config.toml
model = "image classifier"
dataset = "single printed letters, digits and signs in grey, bent and noisy"
train_examples = 395000
image_size = 32
crop_scale_min = 0.8
horizontal_flip = false
targets = ["character", "typeface"]
num_classes = [73, 3]
arch = "convnext_v2"
isotropic = false
norm = "layernorm"
hidden_act = "gelu"
mlp_ratio = 4
layer_scale_init = 0.1
dropout = 0.1
inner_norm = false
drop_path = 0.15
patch_size = [2, 2]
depths = [4, 7, 4]
widths = [96, 192, 384]
kernel_size = 7
mixing = "mixup"
label_smoothing = 0.05
loss = "cross_entropy"
init = "trunc_normal_002"
residual_init = "none"
optimizer = "muon"
muon_scale = "original"
learning_rate = 0.0095
momentum = 0.95
nesterov = true
orthogonalizer = "newton_schulz_5"
adamw_lr_other_params = 0.0021
max_steps = 8300
batch_size = 256
epochs = 5.4
lr_schedule = "wsd"
decay_fraction = 0.2
final_lr_fraction = 0
warmup_steps = 240
weight_decay = 0.2
adamw_weight_decay_other_params = 0.05
Rows from block 9, named by matrix and row number. Each number is 500 + 50 x the weight over the matrix's rms, rounded and kept within 0 to 999. All counts start at 0. Numbers have three digits each.
# f: depthwise 7x7 conv (model.blocks.9.mixer.f.weight, 192x1x7x7, trained with AdamW), a 7x7 kernel
f.0:458511550524555512433537525478479546445455424485477444472476525388450569582585484384468494497492519536475462521467423457550496468534548585570544435
f.1:542520527512516547538562536511519551607595496429453463511540523479388400433422417484503489510504448424491574623572519498532522590531522510474560568
f.2:548500529531494528546550489541555547567562487392472544477486503505438451520422423448517509479528505439486589530517573530543550519502476516511530524
f.3:510562524506511482493525507536563466563495453497525490559480486474497545497435507462484520503490556490472529466509535499542476469519504467560436513
f.4:453522550587548518467529545601599551544527504482478496514455486484448409432436438495435465468488476449488489547612622577535523546561575586519504452
f.5:410574515502495436539442509489459496505502499552518421526536458523612543488603608470501501511452545555506438498512465520447502454557563491510459521
f.6:554476467490505472484511549478483517448510463545576488511547515483571524529541545531506488540516531554544540504393462521471505437462577487443488447
f.7:500496471515500482501416407453502528536580378367452523542613598493501530496530543478566605590515458373363569581565530474398398529544544513472445455
f.8:500453473532457545469534475527537537500477520449466495507455481508542566530503504509516501500466503487484444486461497504496508470497492552522490508
f.9:504524549539534552513449420485483470465449463453565531470353377440496670633609467390387396519571616534479439414431505486411426486550532526525493508
f.10:530520474462442387458448430452480484455484484433542565561532554465423544542538482466510500568602545437458516491488535495430454493464439418454460471
f.11:517534540504447472482460425433395406441578444499526531529523520454521616613602490483528531553579531495465565456430393398409450485433449411513506525
f.12:397506583455388458563469562616521426444520467603595544465439444457498573524532471448448425478555577595459514415398537596601444553433378514588526441
f.13:510544502503532490538508454535500433541490475494453480611488460498503537490442514547506525460505562467483547465517456438554461498521480539490467486
f.14:466482500520500496511510466473564524478490505468516585562473456475422520565521415439493474553594496427458482455550549446475491461486549559488528502
f.15:481507558524509548502460438453392437435448505505479491469460489531559613538592522560489504505518542514532439432422433453458429481495508495551524455
f.16:437419490573485420447486485582609506389452475498521526527506497557559499457481537538513473484500540555493450404460578557521404480364492552494444395
f.17:481511482482518539463483493497484499500491489514492512478485498518465496529505496499506499521477515486489489464518497511505480474491548465497476491
f.18:451568541493573535532480487424468492491449535494444450472534448600575457442480592577548535477418426537528465497521475421446508546515551521504534496
f.19:514536525535503534516453518563529506552552522514518514458476524594522485486498532544535537444475527520525507465471457506525481431512523605579590501
f.20:491511500525500522516466431469416430425507464472534529493497528491481603654593494477481520484557541490434472455442448454458453532489435488509480457
f.21:448482511518528498471535538498516549543504576483399452533558584608483370392391516653604580476440441482577499514530503523507522463499545526518496508
f.22:508567552530511512481479440434474471472463508468489506509461507505475477477498461488482482521546525482466550531521546557563571501441437464458488495
f.23:504481463457442470523503419415466456434478485443481557524425444467426563522563439470427438539562505414438461410435464424433470538485454429445486502
f.24:499530489446496483481463392436501429430444457403510614528482476479469608633579491474519491524622546445489461432469501450386436445492445476475518505
f.25:513436411446471452518497457451475522511466443503566543595530397407517595548597513396414495617554549501457469528562468489473474475437464420399443498
f.26:505518536545523493494475468441429480473464505494486470466459465561551582558584528552535537511529487539522434432442385401375415529504499497519525514
f.27:478544527535541527512515542536560540552555452501503415474519564504465407412414511458530510464440482527479570568524540528564502555531514531536529508
f.28:504502503505500497484491516532493504522505472498501474501455484477486489462461543534459553512460500510521536493489487525496469530508510471511532467
f.29:498484503427426494461478491655642511496524491463442544530542482535462388365438500546469505556479410417521492545617640565475512526460432464523493459
f.30:452475475536509561547464623565497440494487488638561467421470479494502460480468544473523424416433543604490557504438475583625479501532492512527523426
f.31:481486488524500478547517463426397456472566516515429484538502540525580509518452552538492476502501456501549492412490413481529511600529485453503496532
f.32:467451429424400392477495505534467491459504521543598580557515549515467522493500457452569541531576588513521497473474480563565545419434412373444418454
f.33:488436474505467437489497426424482455434488547543550558563539512500617648587602604534470546530531570588547474452441487439409469478423509530462434479
f.34:504466432398439448438537522516528486518538489502590615534484495443450500498509466442487494551610604509495510494518512527493514474468451433427458486
f.35:536472470472475432450539546606608616562590506470451516522488505450447427427444421432514499495518491456499513535532571525524543468544507505505499522
f.36:492454424423476456499537507515496497479431533521504522524539505568486464453504546569583520487482454500524542601574504519535526457458471420444485451
f.37:508540436481507512499458582538502546516455450434454528531591537479426425491453453533560561520512413367462510612599543544592475469443500479453475510
f.38:491495426503530525475506458509562506484500488493503508481521488493471533502544531527488508504506541487471491518486494518507475512496523479498497462
f.39:477508511582552499498539512525572518550481485481454460449480495455462404486413476494467519466441477503531532549520532511485450487533551562497484511
f.40:479506533563572479512523537467520502526577526526539459469492551469499436409440546476429459420425510518505491566488545483498481548553503562492467560
f.41:454476469472505544494443413445467453427411486492505561526455451484507619591623498488458493543565520483477425421457462451452462485472483499476509467
f.42:523513492503459455458523505489483492500448427484566550592489431347508577535633538380408490609578625497435473507590483505480461485432512459507491536
f.43:523477463452504513479485458444456456475517516543511516498484495493517573564580478489499520545556594540483483451481454494485459498471467440416460523
f.44:481482477484493449366491495553568509459445444493552566573492477477528571551581529494488531570570579485511475537565552565510567402460496521472426471
f.45:502597581555460459465454566641604472420554471488550525421433581461402428514410376501543418407507488468440510456458618599556438492476523601591527488
f.46:521389597456537485455538485575453526559466502515560469552520491463556526411506540469468555562440557575443496472552463577548495520425557495524473445
f.47:508602509430440503511493527564476472425506453455502515537396443479514482500531546535464577477443505519526486565479443472501537488479521505458466485
f.48:511473538545498475502507465519544527435487480512455448479449502518510439405447461506520514536474493508500522518491504496496509487538505551479503460
f.49:458488426403510454460502549513487563518545481528553551481532471528409479552455490554519417502560474477521562495506507499411517481521493397465424504
f.50:567542568549513508568489479541553536407436493551443487477506473544501491492504517523525464475492509558564455541547532473523536505592551548556580507
f.51:525492525522544497483466514508489524507500479463459475489493512471474496477496490497456486500474456487546484435481445490499464546517543511513495426
f.52:510511517489516491491475501521448512486484497483522511446530527460502498512495532457517539484549451526494464520531485527496487490463525507460499480
f.53:474457510543511480464483513496463497507500509573458389465561536545626466384456604575509566478391458545513509504489450486499480487551516521532463519
f.54:493485441501520536542448495425461400528457525565519515410520486599575541522528610582564541437481500579574451463378440441493512448559504496412487497
f.55:434497471441473529443485470437437435521502571546510507449430518615567586559598537555516502544550559555552480514525493503462478422454440403493421448
f.56:559544501556508508489490541554582544564541470503468433504546562504531436409416469507532558464419445486477551580527564561590522528519506546516539500
f.57:520470393471535512401530469482507504554494540525503479474479473528509480530468504520522484503556504525563460485482470464503584446488482445421431588
f.58:579515533580594534521540541457473494563523497568476438446517482492536445430450500496501539410413488528525508525517455474561534548564605597549520544
f.59:508496505450457486493505506454480478472484496476517553478455485520529595581550515515488469518542530477485476467416482460496513469455476487453482510
f.60:480479469471456523523526456454499523481458448484535586576509426408505557584607526436418509565615544482447424472525510425413483547513482479473489517
f.61:506504487463455512523449507510505481487509467466517559537427434432421519572530437419431403512575574475402500512495518523520491511537452469456516480
f.62:498538556562547564559471418434482467425490561465427500437440491641504473497490531656547425432468422448547493415432482425411460500507539579561542523
f.63:469526446428440463450531550469384420540528509492494571560504461532467550588565464492489479532566520530540462545468451477521548432554435410427478493
f.64:508486448441465453391494458409450507499519500477527537499532537520576580550543504525529548487527533529494490515499432437456493419518473393398466534
f.65:528440479535549514463444428447450402408545432558582446446525481439586564460550591463514551474418552534446506462414466511421434472471517534461404475
f.66:421475487479475497428509580596601603589519468437484504510480445455393416419416408466488460534499493412403519535583602589525473463466518508529515488
f.67:548514480426455503496510580557490486463485478609656582516397404411520624536601491354415391477580655610452489447433486570611517496496450424449505522
f.68:475489458456481518493506542537500495514514572633567450495557548533596505439514610575533573484434535621557573556524512559587523500485461450476485471
f.69:479585573536544594606442466422459473408490517572476466463494516549543569631524568507463441383442411453465489591500522510552518445498518562535552563
f.70:417423410464518546623516513507423402429522600612557523487449366560594542488529554503396468487527604574604437395402475522542556618518489452417420424
f.71:499517539493497563524509463471429467478498459485481489469450468550489611629580509537512464517554506504484468395427420437418518497538518503573543540
f.72:479501522500494478465471493516490507494472516484491488479476477468494503488492525516477492495501503453497456496508473536521489485514512498485492470
f.73:520473482539529506531535558522517544546541520539483430461528560517530388390391499537538560478424467529502527553523483521542511455492536533526553544
f.74:524581561556542554578480457412486502490475529497450447443456480584567534585535562552478433422459473535558500501480448406426427499604605572561549508
f.75:487539568604563576501518431382334383442566538529533476425445493446516589636613537480477465440510544554531553435396364357422502521542566544540537507
f.76:510474515485479514508500461478474493462453461467510539507469450459503630613605481475456469571622553467478462429425429458459473501535524474502511504
f.77:512540593630597541527486494531596537510516479463397434422431492494435388454408425449501405411439428398483512520542598527505513507536588626616553504
f.78:494506537521466516527523495487471514522494498482503540500523475475486488483490510491475498515492458482523491501530518497514481520488495475503466477
f.79:488478494531505481498505539522437454540521480593567415473586534555643513399505636534534614477402563609505518534453459551566473486476499519473449517
f.80:519499452363367488551550600583469469506572461539579556545523491451465474499516469427494523506590558538475526542506518565576541525501447407461527560
f.81:447455519540514480525385545608510457486539417506591449425501558488522466425453544519529475422470564553414548502437568607499381567500446527551476505
f.82:533585596523553548535451474516538571479460414398495540563465427397401549558563408382404447566528487381394450491569546472467489482554539547615584547
f.83:511487508502464478547481474524554509515504510486509499495494493477538476497522528509518533545476546555484537540472520514501486505514535530489527475
f.84:580576473494521539543517418358363456498482492491526442455482522533581619566581577514508524484468529555533472495441367356421496488517514490486510541
f.85:509505524496588525470527540503514460487474524555495422437496525518522474450436512519462435467441474496510532531458449485544554497559533516562525491
f.86:423551578506485472495421463435403410510544498477448496501559538532584617527574577548507578570470490487496560530443395442451412509453456528574556470
f.87:579574546578543510544495499494524524533498492445460488480456469471518467448470511491514482449460478469521515485488581517480541514537554573605577588
f.88:556551447489584543422532459403469494478488484449465555515493490449415537604572435474508453546577477421479490485537479414450554437526536457437510553
f.89:535580564506478492474455476523631612523431573423386477547577518619519432400428532614570558549449392474586429533593547488449429486501515527610600525
f.90:505511533483498502503482585538458511612535515575486433503606546541544380420399528519520564481394457525519561608552498538589494524528479508476503462
f.91:483490470488476517529474495452399401463487497529508479448499478528571575588585577548518521484528584590528497458396346422468440484521496428464492484
f.92:548539508518518506495532479503491472472526554527513483501515519530530442467471541550530525476437471531494536534465488504520484501541518540488502528
f.93:564510526563569525593561508469511512476501444431471492485431415413428485463486410413434431494487482403400505513494508523519554516547555593508504535
f.94:523501517461532568494541420459471423441535511440518554486421445463456569579572455432472417511582540469472506419422410418413499517576501496523550503
f.95:462474434506429367441447474502569524472499532489477524504457445470486550540543510502436496530493523503519395521551522484454542345425496549480453488
f.96:556499472507507478502480411483535490376503517444483555480405544524464538559521453530536417481571503491477461381474557432433418530505546468447509587
f.97:499547506527520532535517512468537489500519432452497504454435445421415539555502430378438425531583537457431485422506584489496478500501554579530477522
f.98:580527466438422515607508533537510437446550480392377533597590608579488388441432466581645603575488376341447506491490492552529537560475424407469515591
f.99:507556512444479528490501487479480442495522493479550591481468509513435573633556399510535471503609555473476527456447513536479494514492450460510529499
f.100:461449461485519475479473439446424408405452547583540534482493465528552582567582575541464495519562563542506461423393406424429469494487475483446473506
f.101:469486464465481497468548633637555544572577413508528529484462540453460450472392402437552444461457492465451610499535568617643557485466489484508495505
f.102:516491449485512522481482423482457494493511471506565528521471428429509561545594480441447538551546544530464497501452454507483453511553490455463445447
f.103:539469465399447511539494494497434433480500484529536542505450397488514611587618584480454469545559534521444458485416396489566526502488447389424470516
f.104:496535526474533533515553542458427505539538501506444461521570520482539454417459515465546577541425440507525544516528504493539531489475490509506511472
f.105:432422498505521425470484464504408447423445522540531513486496501531457502509480436561493442497517527520530551437474416556477451491409482494484447435
f.106:497481475519472470554559548565480452540494397520502479492509463462484528484520501463438496514549502510495489524492429444489482511489526419485566502
f.107:557518559592529533551512435471584501461512462434447517480425450462461468501506472432423419485503459443432505436520553454414493577535529566540522569
f.108:573546593554585502536487485474484536566535503462484473449491442475465476431455461462490459483466475443466477524551555535499504581588552539515509576
f.109:507507494475484508525533645529512492568588464554503473502545531464493444463420493482497542486472496537474623605487476614625509488535500470491467435
f.110:495487522468464487493556506464416436516525588561497466378471560604533503546514547559552514474487510570599519477457368419483531545529552439462505547
f.111:545577607559547546544502538562573561555505429406441508524473455393389415438427397446446445519506490409447499513593584535510540532548544563591590530
f.112:482483438386436455523498482508457425474436474497543578520463497477456576621619521508515488541592572543479484433417396427487436525450442416464515494
f.113:537551597558512511481570530549543569560529406376473526518497478433429501558498428414477512564510447399430498519586503485505563485516567583604550549
f.114:476496518491490443481496509479486476519496488508489521543481522507517565534521511493487540510527510499493473505462487466496547491488518485505474492
f.115:562502499457487529555513436455454474475486502379518571536444451474400565603556419446459470568571481407471538477518468444454547549506450447488539536
f.116:398467521490545531492507519444443444470472504534597508502509483518509510529535494512475463486503537524533502481528508526487493476521470488467471464
f.117:463556547488478537482466630537509551624493442602475397510579531490558435416458544499503565513399499546508496608531465542583498463514489464553565440
f.118:510506539517547531497431491575551462433507481551538454383416546573606469451457574583542457384449575616497481415413528547494438491537511508562533484
f.119:531532526510489535487592570514481493567551504525497436437468522525486467487468456488495453416491530546554548510437423501528590574560527448476545595
f.120:492508447482505495561571466390458538541489567436420567574501481543460485571494479571522511546544422429565467531576494379419513552479494463488518447
f.121:535446574432540437641525423562527504423589559455533554490468543535438454537440469523541424452507491468505637437523538584515543558425499437545432585
f.122:512592500535547573626507559461510510541548531519456459454479516510533469470465481525530528461441463516541511561502514547601569577543508492552595527
f.123:503473492539546551522476372439502460452483537419444562522500518550451495575473497541585465466514438424488495455512545471414444511473486535527465510
f.124:546515534501520514561491506484446500510498513549457399453514510530552517518508564513464529523384485559585467494453361447462465589507515551538565487
f.125:428415459496483434423487475512485501514512468546555445501542546529552514417556588545482541530495581542498417438448506488456409516516536488458493535
f.126:477471481535541534505464393402429465429421564537518495501477515551585597560564564591493490518527522535517442424406451439401432477531504520451446483
f.127:508466465486543526502478545510426456483457514537567505464427486529548574570554509516467520534524563556525436462473438512508468501438425428464465456
f.128:500493472506480468546494433416489484413446557500509493549513450514568615527618591520466507561521509539518435431532495382428501491462477514429487527
f.129:441489567517476460592475478498565566507439513452400425579587416513569426371446566530420584583447399471560434519567560485471479530447439533561561486
f.130:519534528514512490494544424405502500477523541415356512473490569570476414520422458575595488426484384424566534458466508394417515526485507561494503546
f.131:494457404395448464482480465474468538497464515547551535531548442480539600549604524452428547572569593546521458534501473478503494492510494431385425502
f.132:486452493574554481427513509533592567484470464427457458480498511466430482477476464500432486510494462471487479550579578502445485500466511546530456440
f.133:475495470487489520466459470444427440448470520513489500511476474556579505510542569551543526471495501510533475464461381438513520468469525446483441471
f.134:495447449481468431471481480448427453492532472527511457551565489493624574486605630491510621562454527538517515482431386424444486480453469486419446467
f.135:534520576582513496506535493501570548487483542461440447501523516542498433406405492537535533494433410472529481499535600502469486521521538599585552534
f.136:622503496449496537582432525548563529497481527484494455522536521475475470507436497461537559470463483507573472457432471395386460500559571563567546573
f.137:559510565578583566525438484556585512439511451481502483428433510525551447409381454497462427399449450427444478447501565558493480515589610600600547554
f.138:571498506510464441482568544595598520513528463455512536454530523467422391435398399462511466455488501432490549544569595598553596530508499474511526563
f.139:420413492548513463411562525496562516528546585557479466518552569500528443382424465480566558521470509581574583574511516495554577406430474553449462466
f.140:474543562564570561539459419461456429473494510477490486465505513488529572588571525496520503478479511502536510452452400401426449525548628552563551501
f.141:460458467480519398358525572545546539605525492543547503529547533455479449468506559557464483464426495464462446498517521437441442566572523529545552577
f.142:391409460471453400367423437510530511462451459466523537495465453475493545551560495507477471514549527449443444426498522475397407374403497536491436407
f.143:507491469426449494443498494478468463411491507535533564504484474514527578602604537516468471499543535529509478457431439466501496460464475467446449479
f.144:512527500473481492507502559463466486516515482493510534471504515492505485471509527499507509505496506485502518492479508517546483509475490499476493490
f.145:467496500508511513511511482532485521497476513511485500493469500496510501516503504519479512481481514502487484502498491501479451509459484510521513527
f.146:494491417456558494472512560499363485533493472520555472443473537523506561558601496498511504501506583544492513517481328527529464508521506410400518533
f.147:503511487535518491496514480504499468508494507514457520509490507505498546471499493486539493502537486519514469534505469473506486507482487492499513503
f.148:487490489527551454474534505503575543507492522512502526540519496485476503469497448484469453522457468463471473513530562488428485493498518515572502450
f.149:451421557531536447416473520603586580505418488522524476478543567549491403388397524571545509449433462489505492507570576619536449407476580547539445463
f.150:481551511485517490541492437414427461502462446451453476504503428443574647592625564489506533549503488475485435461457368367410450458504533524477515510
f.151:518465506503449504516517551524589546569585504506500489508564515470487387392380504464568534464441443444448558537534596546556537542485489519498512547
f.152:545567534570616540603541468380416439455560558544478448384417490539512495571513481486484417374448525537573500446469409362444565587515571560533586530
f.153:436509538426424536531569544523525576541421617541506544471409457565416434496453410518441364483543460515621423494599550547572626539529458431511517441
f.154:482489463479462439457477590567643587566506523522500513522514524509478402379390513550539506492487455482521491561592646580574461466449449516491498467
f.155:488523484456489481525475529604612599546533497502507509475489491462395414433429446425456463490519498488434481526597606606559478520497501478516523508
f.156:533471484521492433479507475512615580515494538507419478546608537570546419383452566606541597555476417440565482534606557511475504446460497534495455499
f.157:486507499506525517479457463483443423456465542542522552463469433541582606625623577537451488532548547542570426404429423416423446514467477513503505466
f.158:555569604556584593495511509482457543573532485508462363401475523488521485487417484518504436395395430499487552501457448440473494567597629585558616589
f.159:468441499592497378462540466499585494415470572540481457513557515578579489396486586583545550513435455497552429464503597475441518440432553611530380517
f.160:555531507483452547544490433386370413463490556488469475448482484601572551585547588614501522468512502497546506456393387399442537565511457461480487527
f.161:558506445423468495500500486463439467482498495512568591589477477467480574551573472444467525539583531491497541478474476482523486517459459396445460485
f.162:510497497477484494534439552606587573566452498512538436529535477533522450374444515494479523476420488483476462578566542588618499477506538476502540489
f.163:431439530570553515489494512504472501510476517576467387470556524617611451361474606608586597486384466552533502479488486521503468496509557572520476478
f.164:466499521557572511467446465534489505468467441487509474543524465445517538444511500516441521520461501488472490475503476533483397472465540546580475442
f.165:516578556536452461470489523562641579518517418380464521517499519410395467462445408460518478513517438390429509489566657566489480482445503521568554541
f.166:537546550512461568522476410421443512482467498503506525500524485472535557503456484472510506472450478476474500575495511553603508515478517535565464489
f.167:471417517553531440438426449532526521516422503562526417499550516561594496394487587591521593511427501551522414531544507528494458402418514558531433413
f.168:481468558594558523518494530498560501503537506550449453470508513515528428473418510495541498448442460544525448467509533509500525485577556576578533474
f.169:500520563589549539503493555526457467569544519520430392426546551537532423410412546541556514435382415503529553552465423531578495519555563551567573478
f.170:565600535469522539548498600575567633627508453484467519564510457436408479478495421395433499570505505460450450560638539545549471551550540524590586508
f.171:510504483469533560542534465536529449540476473509514524520466450504484509582475471492469505484492511490496475468558485477542481501519461509537494526
f.172:513493479540539536544471496490497532508473473520506410504529490569546464379478566508550550478385506549476495530504509545525448514564567541514498489
f.173:493460480468458500432470492525494464488476502579525442516550510570598523431521636596556591509460515616626520500456447514515475453437447474491467445
f.174:486515534560544483464483560534513528555529513585502424437523541569595419419427545564543549465423488602533515542513499560564444466515548548550520458
f.175:510540482477463474492481401475494444465460521496491510459535527583555555584557546568517538519505520519489500408419463420467438552468472467482469461
f.176:526522575593531486485545501572622598516530477485445456494465464521487439391434446498459474480475497504534538547559559582517512496482578571544514436
f.177:466510478501520516478447482471540483464515548469463506478449562527486464515435486583563481428500462478554504491472540545489464443484502487497461458
f.178:488524502437495514482474526579572572533480409413541577577436449369342534549525388388395424577583548433391466533590558549529484485516517458491532456
f.179:507479446408410466471494446434434461507523526522544544540566513550542588545600555517583525510561529521521532439456475483465483504462415423432467507
f.180:470622592374369513607579556467355494567481592434446535574534411461460513578565470486413494560536459476566470612525341426536603619501394385557624477
f.181:449500501540540531495485467428379412444513595549463390413474568623583501481476606637579539427416465555556535442409375448486484467508523514523459445
f.182:527526523580567517494474458422469427457477482453435511444408459522534606678591512517454441474556495506529514443479446394435464499524530566498482517
f.183:489435434450478460441510559483462466441528512514514567566508548493467454481503438481489503526529516528485489506488475483565540467468475383411457483
f.184:499520497514515524507523490476537479486479515465511477498533505500519518516544529462475517530494502510473518490507543488454539516490507528501495461
f.185:517497542513555569496463581494466509613513541576463424488556534562556410425427565560535574457389474546547516615518452519554487472527521539514528513
f.186:520572523515499544492456585540467472565454403508471421491548481471548460435467566457477595505462500558480494566477431530545437486493513486500545489
f.187:466506554572536503521436499477466464498482438484518463482491461491552570547581508480445522533568564485475431527441444487505441484470493541527452470
f.188:460505541591618536446472492482437478464502548568481383394498582589563448421438563599588509416379472560549512516462436497544494445527587581530492432
f.189:553577522493483579587543422460538513467494476332446594544387443436379581639549391449415380524595458340428442502524528436433550543569482479548562545
f.190:563545532509503435442464467484462514430511450493508531478469531538493499542495507541451556491510492604528456578451446535505420551527525448499434444
f.191:481482478489486485504465545577564524574535512527457415489492486538527456427431501574542475487462525473511475471504437460435501480585607569569564493